From a checkpoint of a small segmentation model.
Model: 48-pixel images, encoder norm rmsnorm, encoder patch size [2, 2], encoder widths [48, 96, 192], decoder norm batchnorm, decoder activation leaky_relu, decoder widths [48, 96, 144, 192].
Training: normuon at rate 0.0055, 2200 steps, batches of 64, held-out accuracy 96%.
Data: trained on simulated fluorescence microscopy of cells, 97500 training examples, 1.4 epochs.
Rows from block 2 of the encoder, named by matrix and row number. Rows with one number belong to one neuron. Each number is 128 + 24 x the weight over its row's rms, rounded and kept within 0 to 255. All counts start at 0. Numbers have three digits each. After the name is the row's rms in percent of the matrix's.
# gate: MLP gate (encoder.blocks.2.mlp.gate.weight, 144x48), inputs 0-47
# fc1: MLP up (encoder.blocks.2.mlp.fc1.weight, 144x48), inputs 0-47
# fc2: MLP down (encoder.blocks.2.mlp.fc2.weight, 48x144, transposed), outputs 0-47
gate.0 084:128128153088195128128128128128128128128128128128128128128080128128128128100128128128096181128191128128128128128128048128128128188128128128128128
fc1.0 119:128046128128128128126128102128128128128128128128128128128128128144097128128096128128165128102128128128092108102128055128128128182128171188128128
fc2.0 107:090163128128137128128128128090128163170128128128050138128103128128065128128128128128128174128157128128128128128128086128176128128128128128086161
gate.1 063:128130116128128090128128094128128128128064128128160128128128128128128128128128128128128128128128032128128128128085128083128210128128128128128128
fc1.1 061:071128085128128128128128135128128128128128128140128128128128128128128128128128128128128128128128128128128168128000128109128128128128155128128128
fc2.1 033:128128128128128098107238159128128080160128128128170155128128128128128128128068128128128128128128128128128135068128128128128128119128128128128128
gate.2 112:128128128128128191179128128128128128128128128128208128051128128128081128128128165157128128128128112128088128128128128128128128179128128128128128
fc1.2 087:128114128128174201128128188128128128128128128111128128128153128173128128068085128128128128133128128128128128128128128128128128128128128038128128
fc2.2 064:128035128128128177128128141205128128181128128128128128128128056128128128128128128128128128128128128128128128128128095128128128128128164128128128
gate.6 087:128128128128128162128128102204128128128128128128095128128128064128064149128128108128128128128128093128122065130128070128128154128128103128128128
fc1.6 075:128128128128153128128115128128128128128128128128128128128128128128128128114128128122128128128128209128128206128203128054128128128128128128076128
fc2.6 037:128128128128128128128128128128128203128128128128195128128128128128128128064128128128128128128128128128133164128112219128128128128128128128128188
gate.7 078:128118128128162128115072174150128128128128128128128063192128128128128128212150128128128128128128128128146128093076128128128128128128128128115128
fc1.7 091:128155067128128128128128196143128128128128128128128128128128054128128128128128128128106128194128128128141182128128128128128128128198128128128128
fc2.7 057:128103149128175128128128193202128128128168128148128128128139128128163128128128128128128128128128095128128111128128128128028128128128128128128128
gate.9 077:128128112128128128128128128184128128128044128128128128128128128128128081128128128088115142128128128128204128128128128109128117128128128128128046
fc1.9 087:128128128040128128128128128204128128128071128128128128128128105128128128157128095128128128142128128128128128128111128128143128128179156128128063
fc2.9 067:128128128128128128128128133128128128128128181163187123180128128094128128163128128128128128128128083184128128128128141128054128128193128128128128
gate.12 101:128128128109089128128128128128128128128171128103128128128128128128157226128142128128153128105128128044128128128128128128120097128128168128128169
fc1.12 073:128128128128128128128142128128140128128128128128128128128128128128087128128128128061128128128128128228128128128128128128155128128128112154173041
fc2.12 089:128101128160128177170128128115128128128052128128128101085094128144128089151128128128128128128164157128128128128199107141128128128099128097138128
gate.13 114:128128158128128128128166077196128128128176128128128128103128075128128128181128140067114128128128102128128128166146128128090090128128128128128128
fc1.13 105:143128090128128128128098128061128128128128128128128095171128128202128128128128128196128128125178177128128132128128128128162163128113128128128128
fc2.13 095:128165115128128128128128128128128128118128109128128128128128128128128128068070128128145128105128133128128128022146128128128128137132148128128204
gate.14 117:128128128156128249128128186128128128128128128128128128112142128166128128101128128174128128128128128177128128128128128128128128128155151128128150
fc1.14 121:128052068128128128128137186128110128128128150128163128098128128168128128128143159128112096128128099128128071128128076128128128128128162128128128
fc2.14 121:060128152145128203128128128186128128166098128128128148128128128128128128079128128128128147128152128128128081128128100169128128123128167128098128
gate.15 115:128128128162098128163128128128157128128094128178161139097128128128130159160170128128128128093128128128087128128067086128081094128128128169128150
fc1.15 106:114128079128128098085128128054128174128128128104128128175181092115161092128133128164128128128114128128128120128128128128174155128128128128128098
fc2.15 122:128128189067131128128128128112161169128128128128149128128096128128128128128128128128128128128063128128076128128128128128128128169128201128165152
gate.16 106:128128172128128128217128128128128161128128128128128128094103128128101069128128128128128062106128128127158128128091174129128128090128128129128128
fc1.16 101:128049164128145128128128128128128109128128128128128128071128128128102128128128128128128059128128128128128067128128186128128174128128128128128167
fc2.16 119:128064128128128128128108138128128128128119128128128138128128128128128150180128128128128050119128188128128064128165128128082128084134128150128128
gate.17 111:196128142174128128128128165169053128128147128128128128128107128128128128089128128108128128128128128128128128128108128128128113128128128128186201
fc1.17 111:121118094128169187128173128128128091196128128209148129128141128128128128128128128167128128128128128128107128128128128128079128171128128128128128
fc2.17 125:128128134163088128128128128128128194149128128128128128128103128196128103106128128128128128192155128093128128128128128102128128128128095096128196
gate.20 078:128128128128128128128149115153128128128008091128128128137128098128167128128128128112128108128099128108128111128083082117128128093128128128128107
fc1.20 089:128128128109192128128128128128128128128038128128128128098128128128128128128128156128128128089128128118206128099087128082128128128159128128128128
fc2.20 088:084128110128145128133164128128128128128094128128146128128171128128128128124088128128060128100128066185128128128095128080128128182128128128128128
gate.21 076:128042128128072128128128128128118128128095128128128128159157128149173128128059128128128063128128128128128128128128128128128079128128128128110128
fc1.21 082:128181128128128128128128128128128079128128128056126128112128208128128128083128128128128128128128128128128128128128128128128128128196135065128128
fc2.21 071:128182128128255163128128128128128128173157128128128128128128128128128128106128128128128128153128128128128128087128128128128128128128128128128128
gate.23 122:081128128128128128128128128128152128071128128128128128128128128128128128215128128128128128128128128154128148162128128185128128210128128169128128
fc1.23 132:088084128086148156128128128128128128128106128129128179128128128118128086199128128133112128128128150128128141128128128184128128128128155128088198
fc2.23 064:128078128086138128128128208128128128128128128128128128145164128128128128128128128128128128128032121128128128153089128126128128125128128189128128
gate.24 116:128128128128128128121128128066128128128128128141154205139081128128128128128102128128128128172172128128196128078128128128128128128128180145128128
fc1.24 115:128153084128128128128081085128128128178128128128128178128128128128154072128128121128128161128128128128128128037128128125128161120128128128128170
fc2.24 098:075128128188128128128128128128128084128128128128155180128128128128128128128128128128128128128204128128081100096128128128128167128128128128060128
gate.25 108:128128165067128161128098128058128143128078128128128128153128128110128128128128128197128171128128082128107128128128129167128128128162128128128128
fc1.25 105:128128128128128128128128089085128179151128128174128128128128128107165094128160128128094128128082104128128093128171128169128090156128128188152128
fc2.25 122:128128128128128128128128128128128128128128084128128105107159128128128085128195128128128106128128128194168128128159128145158128219103128128128128
gate.26 115:128128157104128102128128128088128206128128128128128128163128109084191128168128128128128082108169128128128115128128103161128074128128128128128128
fc1.26 122:128128128068128108128128097128128165128128131128128130169112104128198110141189075128155128128171126128128094111139128128128128128107128176128128
fc2.26 145:190128128084128104128128128128128152128128128128128111128128128128196128101204128104128145128091128128128095174128128128176128166128128119128128
gate.27 122:117128153128128168128100161128128128128131149128128158128128111128070051128098098112128128115128184128128128128141154168128128128128183128128171
fc1.27 119:128128083103163077113128068099128128128128128128155128128128128128163179128131128128105128160128128128107128128128128070187170128128128128128091
fc2.27 106:084128160144105159131096128154100128128128128128128128128110160128128128099086128128128168128190128079084128128178128128128128128128120097072121
gate.29 070:104128128128128128128180103128128128128128128076128128128128128128128128128128128128128097128128128069047128044128128128128128128128128156128173
fc1.29 086:111128128128128126128128103129128131128128128128128211128128128128128204128128149128128128128128128128128128128128128090128128128128188134210171
fc2.29 092:128128128128188128128128185128069128128128185128128225128128128128128128128086090128128128128128128162128128128128128128128128111128128128128128
gate.30 100:128128195128128128128128199128128128128128128128180128128128128106128128074128128128128128116128128128128128128104128135128128128128128022128128
fc1.30 096:128128108128114128128128128128128128128128128128108128128128128128128167128191146128128128060128128012128128128148128142128128090128119128102128
fc2.30 049:128128128128128128089128128128128015128128128128128128128128128169128117128142128160128128128128128128128128128120222128128128128147094128128128
gate.31 092:207161128128128128128128116128132128081128184128145128128128128128128101128068128128128101128128128128128128128128128128128081151128194177128128
fc1.31 066:128128190128128128128128124128128128128128182128128128128160128128052128128066128128065099128124128096128128128128128128099069128128128128128128
fc2.31 073:235197128128128128128128128128036128128128128128128120128128128111128091128128128127152112128107128128128134128128128128128128128128128128128128
gate.32 091:128080160128051128128128128128128128128128128128157128128128106128128099128128128069128128128128101128128128104128128128174128128128143224128128
fc1.32 067:050221128128190137128128080128128128128128129128128073128128128128128128128128128128128128128128128128128090128128128082128128128128125128128128
fc2.32 057:076172128144128128128067128128128048167179128128128128128128128128128128128128128128128128128128128128128067117128128082128128128139128128078128
gate.35 107:128129170128128128128128128128140075128128093128128183128145128128157128128128128044128128128128204119128163128128186138128128128128128128116128
fc1.35 100:128128128128128128128128128128128128156067128128136128128162155167128128128062128128128128128138229128128128128128128170128128128128128074128148
fc2.35 069:179128133128128103128128128128167144128128128128128128128156111089193128128128128105128128128025128128128128079128128128084128128128128128128139
gate.38 111:128128128107079128180086128128128128093182168166086128128128128128128147128128203128128128128128128144128172115128153128128128128128156128140168
fc1.38 101:128128128128128045128182145128128128128072089084128128159128128128130128091128128128128128128128128128176128128128111128128128128182075148128128
fc2.38 120:088128128118128174101128128128128162128089126128128128128090106128117160128128128088094128173156098128128128206159095128128175128128128128105128
gate.39 105:128128128085128128128121225128128150088128128086128158128128170079128128171128128118128128128128128128128128128128128168128105128128188128128128
fc1.39 122:128128128169128128109128067086135128156128128128128107128120091128092128128128128124128128128048128128153128128128128089128142108174070089128128
fc2.39 121:099129128163128128128061128185150093128112128128128128128128108128075128112094119128138113128107181128128100128179128163128128074128128128128128
gate.40 085:128128128128183128128128200128128128128128128128158067128128128218085128128128128128128128128128128171159128095128128128157128116128128128128128
fc1.40 078:128128128128128128128133128128128139128128128176128128051128128128128128128127128128128128128128189128036045128128128128128128121138128128128128
fc2.40 048:128087128128128212128128128128194128128128128128128128128128128128128128128128128128128180128128128128128128128128128128128128128128128128128019
gate.41 115:128128171128128128128128116128198147128166128128128199147128128128128128128128128128128128128128128128101128184064128164128128128128162171163128
fc1.41 098:092128128128128128096155129128185128128128128153071128128128148128128128128128128164128111128128128128128128128128128185200081174163128165128128
fc2.41 113:128101128128128196128128128128128128128190128102128106128128128153128128111128128128128128143128128071156128128128128108128128128128228170128128
gate.42 075:128128128186128128081128052128128128128128128128128128189132049128128128128128058128128128128128128128128128128128128128128128128088128128128128
fc1.42 104:165128094192053084142128128171128128128106072161128099128128128128112128128128128128128128082128128156128128128128077128137128128128128128128128
fc2.42 060:176128181128128128128128128128128128128176093105084128128128128163128166128196128128128089128128128128124141128128193128128128128128171128167128
gate.43 106:128128128120128128128128128128192128128128128128128128128064128128128166186128128127152128128128072128096128128083128128128128128128095128210128
fc1.43 121:128083128148128128128128128128089079128128128149152147128128128154128128124163128174128108128128189128128179102128155128128132172190128128083128
fc2.43 167:112134105117098153128128101128128128069078170128170128128128154128128128091087122128128128128128128128128128084128128128128128128177128159074181
gate.45 104:128128164128074128128128128128128128105111128128128128128128140128128128128218128173128100128128128128128197132128176075097128128128129100128128
fc1.45 122:128128128080067114073128128128128181115128128128168128128128151111128191128128128128128146128155128128123148128128100090128128176148128128180128
fc2.45 160:128095128101128184164128128128051128104128128128156074128113128128164115128123160145128128128105123119128128128128198128128128172152119128128128
gate.47 097:128128128128128085115128043128128196128128128115128128128128128128102128128077079128103128128128174128128056128128128128131128128128128128128128
fc1.47 103:128116128128145128128156178128128061128128128128128128128174128095128145128168212128128128128128128128128193124128104128128173128128128128107128
fc2.47 075:128128078128128117128128147128193128093128128128128128128128128059128112128128128128168128128128064160128128128064128164128154090128128128128133
gate.49 101:128128144128164170128082128128128152128079128128128128068128110128128174128128128128128107128108128096128128128184128171128128159128128196097128
fc1.49 089:179157128128160128128141128128092128128128076128128128065128128128124128128079128128162128128128128128134033128128128128128162128128112160131128
fc2.49 088:128128128128128128128128128089128165128128128128128128128128128128128100195128128130128128128128128128128053128220128184128128120128128128105087
gate.50 098:128128128128057079128128173128162128128087128128121128128128128128128159128128128128151128128155086128128128128128193128128128095128128078187128
fc1.50 091:128128151128128128128128185119187128128128180077128128128128128128101128128128149128150128128128090128128128128103187185128128128060128128128128
fc2.50 142:128128137128172128128128157128128128182156128128100117147132128069128083186146128128128170128128128100128183128128128111128113088128125128128073
gate.54 113:128128165128128128128153173128128128161128128128128128128075073188142094172128128128128124128128128154128089128128156128158128095128128079177128
fc1.54 108:085128160128128105128128128128128128128159128128128128128074128177143088162128160128104128128128128169128094128128155128169128094128128067186128
fc2.54 129:157146118111128118128128182128128160128065128128128128079128128128128083128128131085128177128150159128146128128128128128128128058128180128128128
gate.58 098:128128128128128128128169128209128152128128092128128128128128128178128128139128128141128090128189128144128079128128086182085128149128128128128128
fc1.58 106:076128128128128128128115167128090128128128128128128128161165096085128047158096128128128128128069145128166128128128128128128128128128128120128076
fc2.58 142:128128128128099084128086141100128147101128128146128128146128128128107128205100128128128080128128128172128128128091168128134128128150128087189143
gate.62 095:128143128128128128128185128128128128128128050128128128169128128128128128128151128128128163128128089128128128180231128128128128128128128128128128
fc1.62 090:170128128128126128128128128128128128128128177128128128128128133026099128123128128128128034128128128128128172128128128128128128128128128128128163
fc2.62 027:128128128128128128128128128128197128076079128128128128128128128128128128128128128095128176128128128128128128193128128128211128128128128128070128
gate.63 146:094095128128128128128128129128142128087110095128087128128128128164128128128119128151128109128128129128128128154128128182177128128154130229128166
fc1.63 118:156143148128162128128165124128072128128128128128163128128119128148128164128128128140167152128128128094128128147218097092128128128128072128146128
fc2.63 082:128128128121128128128128000128128128128100128128097128128128128128128128156128169156128128128128128128092128128142128119078128112128115128128128
gate.64 102:128179175128128128128128185128128128204111128163128128128128128128128165128128128128097093128128148128128128128101093128109095128108152068128150
fc1.64 094:149128128128128128128128164157128155205097128190128091128128128128128169128128128128122057128128128128128163128128095128128085104118128105128128
fc2.64 134:128128128169128128128128128128128128147128102128128128138178172076128128094128128128094204128128128128128128128128128128148128128074128128051107
gate.66 103:128172171155089128128128128128128128128091116167128077128058128128113128128128143128128121128177128128168128128128075073128128128128128128128154
fc1.66 095:128128128145128028128121092128128128162128128128128128186128128148128148128128128128136055128128128165128128128128128128128108128128183132128107
fc2.66 046:128128128166128128128128158128128128128128128128128128128128128161175128128049128128128128128132128128128128128128128128128128128128243104084128
gate.67 093:128128128128128128128106128128128128128128171128128128128128128168089128092090128128128044149128128128128128128131128054128190094128128128128167
fc1.67 113:128128103091204128128153128128128128128166112128128128139128128098162141128128128128128184128181128096128093106128140128157079182128112128128128
fc2.67 159:163128128124070101128145158128128128109128173166128128095128128128128132128128148128128185135128165111100138128082128128128135050128128134128168
gate.68 110:128196143078128128128128128128155184128128128128128128115128145077159128128114128128128128128128128128128128128147128182178057138128164128128128
fc1.68 126:128128128179163128082128128128128128074128128128097128116128128190128128128138128136128167119128128107128128128128084091097193128094082128128128
fc2.68 142:128087167097128128128128115128160079128106161160128128187128128128140128128154128128164128128128128128128110101146128132077128128194092128128173
gate.70 108:185136128149151198128160128158128128128128128177128128096128128128128128128128128128128128128090097169128128128128128128128128128128128033128128
fc1.70 094:070128128128128138128128198094086128090128128128128128128128128128065128128128128128128128162128128128128128128209128077154128128128128128128128
fc2.70 082:120128128128128128128043128128128128128038128128128108128071128128128128128128128178125128128128128128109128108128128128188128128128170128128128
gate.71 101:128148128103076128197128141128128128128105108128113128128062128128129128128128199128128064128128128128128141128128115128128072128155128128128128
fc1.71 106:128128107128128199128128128128128128128128150096128128128128128128128128172128048128128184061164157128128128128128128128128128133128128179128128
fc2.71 089:065128208128128128128128137128128093128128128128128128136128128128128128128129128128128128097120128128128128128128128144128128245128128128159128
gate.73 097:075128103128128128128088128128128128098119128199128162094128128127128125128128128128103128128128128128128170128128128219128128128128188128131128
fc1.73 084:128128128128128128128186102128128128160128128067128128183152128128128116128128176128128128128169167128128128128173128041128128128128128128128128
fc2.73 098:128081128128128128102128128128128128128067128128139128128081128128128170128128128128128128189128162155060128128200102128128145153128128128128128
gate.75 122:128128144128128128090128182128128128109128128128128128128128128128128078173128115128128068118208128084128128148128128167128128128128170164128097
fc1.75 121:128128128128094103093128177128128128109073150128128128092128128128128104161128108128128061128228128128141128128128128128128128127128128147129128
fc2.75 131:128159128128128128094148094128128128148128128128086147128153128091128128128186128128119128128128128128173141128092128128128128112128089226163128
gate.78 103:128128128128128128179181128085128128128128128160128169117114128128160128128189128125128128107169128128128128128128055128128128128156128191145128
fc1.78 110:128128128163128128128128108128128128092128128128128128084084128128128128128128128077174128066128174128172128128128097073118156128186128128128128
fc2.78 063:129128128176128177128128128128128128128128175184128128128120128120128128128128128128128128128229128128128128128088128128128092128194128128128128
gate.80 106:098128128128169128128128142128128126128128115128128128128128128134074128126053128128101128128140128171128128066128128128219128128128093128128128
fc1.80 101:128141195128199128128128128128128128092128090128199128128128138074088128128059128128128128100128128128128128128128128128128128128128128128128128
fc2.80 087:128128128128128128114098102128128128128128056128048128128128128128093128128128128128128128128128212128153128135162128128170128178128128128128128
gate.82 081:177149128128128128159128128128128128128098128128128063105128128128130128142128128128128100128128005128128128148128128128128128128128110128128092
fc1.82 097:128128128128128128170128128122139128128100128082101071128208128128128186128128128128108128181128128170128128153128128153128128165128166128128128
fc2.82 097:128128128128128128128128128128109128143063128110189148128184128128174128128128128128118083128128102128128128061128128128058128128128117128099134
gate.84 125:128128128127155128126128128114128128145072128128147128112179128128121128128128128086103128112128221088098128086129109153128142128128128122070128
fc1.84 136:104113090137128128128128134139128128128128128128128087124111128128097128128156128168162165128091083178166096128106108106128108128170128128200142
fc2.84 121:097100128128128128128128180128128128128128128128181128104128128128128128095128128128128128128180095119128128175053128128198128150149128128162128
gate.85 070:128174202128191223128160162128128128128128128128128128128128146128128128128128128128128128128128128128138128128166128128128128128179131128109128
fc1.85 071:128128128132207128128128128106115128128128128128128175042042128128128128128128128116128128128128128148128128070128128128128128128128128128128128
fc2.85 056:128113172136062128128128128081128214128128128128069128128128128128128128128209128128128128128105128128128135128128128128128128128128128128101128
gate.87 063:128188128128128128128128128128128128128128100128128128128067128128126128128100128128128116189128128128128128128206052128128119128128128182128128
fc1.87 071:128128128128128128128191128128129128165190202128148128128128128128128128128128039128128128129128128128128128128128170128128157097128094128128128
fc2.87 039:074128128128128086128107066128128128128128128128128128128128128128128144128130128128128128071128055167128128171128128135128128128158128097195128
gate.90 097:112128128128128041172089128128162128128128128128128128090128076128169128128100128128205128128119122128128128128116128128128128079128128128128128
fc1.90 074:125128107052128128128128128128157128128128128128128128128128064128128182128128082128178128128128100069128128128128128128128128076128128085128128
fc2.90 090:128124128128128066128128161128187086128190128128128179128128080166128128128128128128128137128128128127128128128097128158128088128128186112128118
gate.91 107:128128128128128128094128128108128128181111128128128128128128166128128128128128175128128128128131197128091179128128128154060138128128151061128142
fc1.91 118:128104128128128164128128128128100128128166128106081128128128110128128114085128128128161132128160050154159074128128128128128148128154128196128128
fc2.91 071:128128128128128128128128128128128193128075128128128128128128128128032128092128074159128089128128128128128128128150128128193128128128128128128128
gate.92 117:176128128128083128128128128185128128128067128165128155171128140128128126128128128108203108128128128128128128128128107128128128128201128128128128
fc1.92 106:128101072128170128128128128128128128111064180127142088128128128128089097128093128082071128128128128128128128174128128092128128128105128128128128
fc2.92 114:121133128128172128128128128128128128186128128128128128135128087103128128158128128128045100128128085201128104148084128128128128128128128128162128
gate.93 109:128173197128128134128128188128128128128215093128165128118128146128147167128128098128119128128128128128103128128128128128128128107128101128128172
fc1.93 118:128128128128128128097180175087128128128128128128128128128128088128128104156128128094128128161103173128128082128128128128108128160087180082105088
fc2.93 129:104217128128128175128128128128128166128128128100156128128128171128118128128091128128094128128128128128085121133090055128128128128128148148128128
gate.94 112:128173128102114128128128128128105114076118128128128058173146114155128128166105138128128128117128128128180128128192128128128065128128128128128128
fc1.94 128:128100128128128128128128128128158128128128128128106191086128128089160128107149128128128128142128128101085128128081151128128180128114050128087128
fc2.94 091:128054148128093128128080129128193128128128128128128149128128128129128129128205128128128164108144110128128128128128095128128191128128128128105122
gate.95 083:128128128128128128128128128128128128128153128128128128150128128128128165128128203128139161154128128128128128128128128082189062128128128053149162
fc1.95 113:128128128128128128128108128091128128129128068105128128128128128067128128091137095128117082128128128056085128128128128128128128128128128195090146
fc2.95 080:128128180133128220128113097128128084070128111128141128156106155160093128128128150128128128128128117142128128128128128128128097151128098128128082
gate.97 082:128128128128128128128128128128128178128128128128128009128215168128128128128128128128128128128128170128128128128128128128128128128128128128128128
fc1.97 082:128128128128128128218104179128128170073128208128128128128128166128128128128128128128128128116128128128128128175165128128128128128128128128128128
fc2.97 052:153128093180128128128128128128128108151128128128240128128128128128128128128034128128128128128128128128128128128139128128100128128128128128128128
gate.98 113:086128128128128128128128099128128127128128128128128095128074128128095087128128085128128047077091128128173128168128128128128080119128128128128128
fc1.98 118:128153165128128128128128105128128128128184128128128128128073128128093128128128072128128050087128128128122128187128184128128112128128128128128128
fc2.98 093:128134128128128128053128160128128128164128128128128128184128128128128190128171128128128061128128128128128128147128128128128128076128186128128128
gate.99 116:128128128128128128157128109065128173120128128178173128128128096128131104128154136082164128104128128128128128128128128128128113090128128216128128
fc1.99 097:128128128128128128128128128052128128170107131128128128202128092128106128128128128128128128128128128128080125128103128194128128105128128090128071
fc2.99 069:147128128128089055128128128128164128128128128128128139128128128128128128128128133128128128128128128186128128109128128128170128176111162029128128
gate.102 090:065128128128128128094109128201128164128180128187087175117128128128128146129128128128128128128128128084106128128122128128128128128088128128137156
fc1.102 094:128128160128128130143167128033128094128128128109128128128107128094128106128128089098128128128128128128184097128128128128128128128128061128155105
fc2.102 090:128128128142162128094147187128128128134095128128128128128128128128128128154128096128128128128154128128102128128199128128128058091128052128128128
gate.112 091:176074158128128128128128125154128128080148128128128128194128128091128128168128128128128128120128111128128128155128128189128128186128178128128128
fc1.112 102:128128106128128144128128128187128128128128121128128094090128128180128128128128128128128092128075128128128128128131128128128128097128092064128040
fc2.112 090:128128128128142128128128128128168106128128128128122128128128176128128128128128149128128081128179128128097128019128128128128128095160075128128128
gate.117 068:128176128128165135051128128128128128120128091128128128128128128128128128128078128128044123128128128128128128128128128161128128128128128128052128
fc1.117 085:176128128096149128128128128128109157118128128128202128128128128128128128065097128128086128128128128128128123128128128134088128128128128128053072
fc2.117 039:128128193128128098128128128064128128128128128128128128128086059128128044128128128128159128077128128128128128128128128128128128128128128128093128
gate.118 113:159128168128043128128128154128193128128128104128128084185128128089128128144128120161128128128128087128128128128128173108128128128128128128141128
fc1.118 117:128072186172070128128128128128128128128128128128128067128128128128079128128097128128128128128128074128128128128128187128128128128081128111128128
fc2.118 138:128128128128128187083180128128124128128128108128128104128080128128128128128128099115046128128080128128128165161128153128128128107114099128159105
gate.119 127:128128081091128161128160128128059128164128128128159128128128128128128128128128128117128128128139128159128128128059075128128128197128154103128128
fc1.119 124:155128128128128128200128128128115161128119128128128195128128128080128128128128191157128128128128062128128128128128128085128128156085128128128128
fc2.119 114:128128092128084128128206128153098155148108128130128168128128128049106158167128128128129128128128128128128176128164128128128128128128128097128132
gate.120 120:128128128181128128128048106144128092128128128128100128128078081128128131175128128128166128128128128128118160121128128128128128147098187128098151
fc1.120 092:128128128128176128128128089128128120128128128128128128128128128128128106128128128128128128196128160130128175128128128052128193128128128160062128
fc2.120 080:128128128128112128128207128127138172176128128128128128128128128128128128128128128128096128195128128194162128128128071128128128128097128128088128
gate.122 099:128128090134178147128102159128128128128128128128158151128128128128128128128128128128180128196128128175128128062128160128128128110147128196128128
fc1.122 092:128128084128186128128128164128128128128128173166192128128128128128128128128128128128191128176155128162128128128128128128112128128152128195128128
fc2.122 077:128103128128128128128128128128063128128128128128128128128097128128157063128128128128128128204128179128128128128143128173063108099128128128128153
gate.123 108:128130164059088128128154128187128128128065187128128128128128128128098128128128128128128128151087117128128128128128128128128088160128128128167160
fc1.123 089:080128065128140128200128128128128171128128128128160128128128128128128128102064128128128107128128128067128128164128128128128128128128166128128165
fc2.123 138:128136128139128104114095128159128149169128128117128196153150105128128203128128128128128128128134128162128093128080128106128090128128172084128128
gate.125 107:128128128168128128128075051128128094128128089128186131128128095162128060111128128135128128144128113128128128128128128128128128128128128188128128
fc1.125 118:067128063128097128128190128135128137173148128128128161075128164128161128128128128122128128128128111128128128065128128128128128128167128128147128
fc2.125 059:128094128128128208128128128128128043128132128128128128128179186128128128128128128128128128128128128128128128128128128128128128128128128194128077
gate.126 121:128128176112154079128177128128128161148128111143128144128191098102170128128128128128128128128172128128080128128128128137128114128106128072084128
fc1.126 119:128128060163077128128128059128128128128078128128128149128128128167128128167128128128128128128128128128128128064128128165102177128128128124128128
fc2.126 113:128128128086128128128128128128128124128101128128089128114128079128128128128128128128128128058128128128128128092151186168062128066128160118128128
gate.128 106:128128128128128155128128182151128163128128173114052128128128151128076128128128128170128128128128128169128128164128128173128128167128128128181128
fc1.128 124:123128128128128128128097128107128080128128100143128128128128128135128096128164167079128191170128148104128128086128128127128128061142128128128187
fc2.128 116:128128128128128128128128128165186182117094157128128086128128166114128128128182128128128167153076128128102123128091128128186128126128128091128128
gate.132 124:128122128128128128128108128128128128128111196128128173164128128153095100212128128128128091128128128142128128158128128153177128128090135128078128
fc1.132 098:128182128128128128087167128128128126191128145128128128114163128128128128052128128128136128128174128088128195128128128087128128128128112128128128
fc2.132 103:128128083128128128128128094128128128190186128069128128128105128108128174086128179087128128128128128128128100128188128128128128128111128128128128
gate.134 078:084128128128128128128128128128128128128128142128128128128128128128128128097128128055128190128128128128170128128128151128107113128240128128128128
fc1.134 106:128128128128128128091082148067128128089128128128128128128128139128128128128106182128093128128128128098128096076144128128145128128036128128128128
fc2.134 072:128128128128128196128128114128128128128128128128128210013128128128128128128128128155128128105128120128128128128162109126128128128128128128128128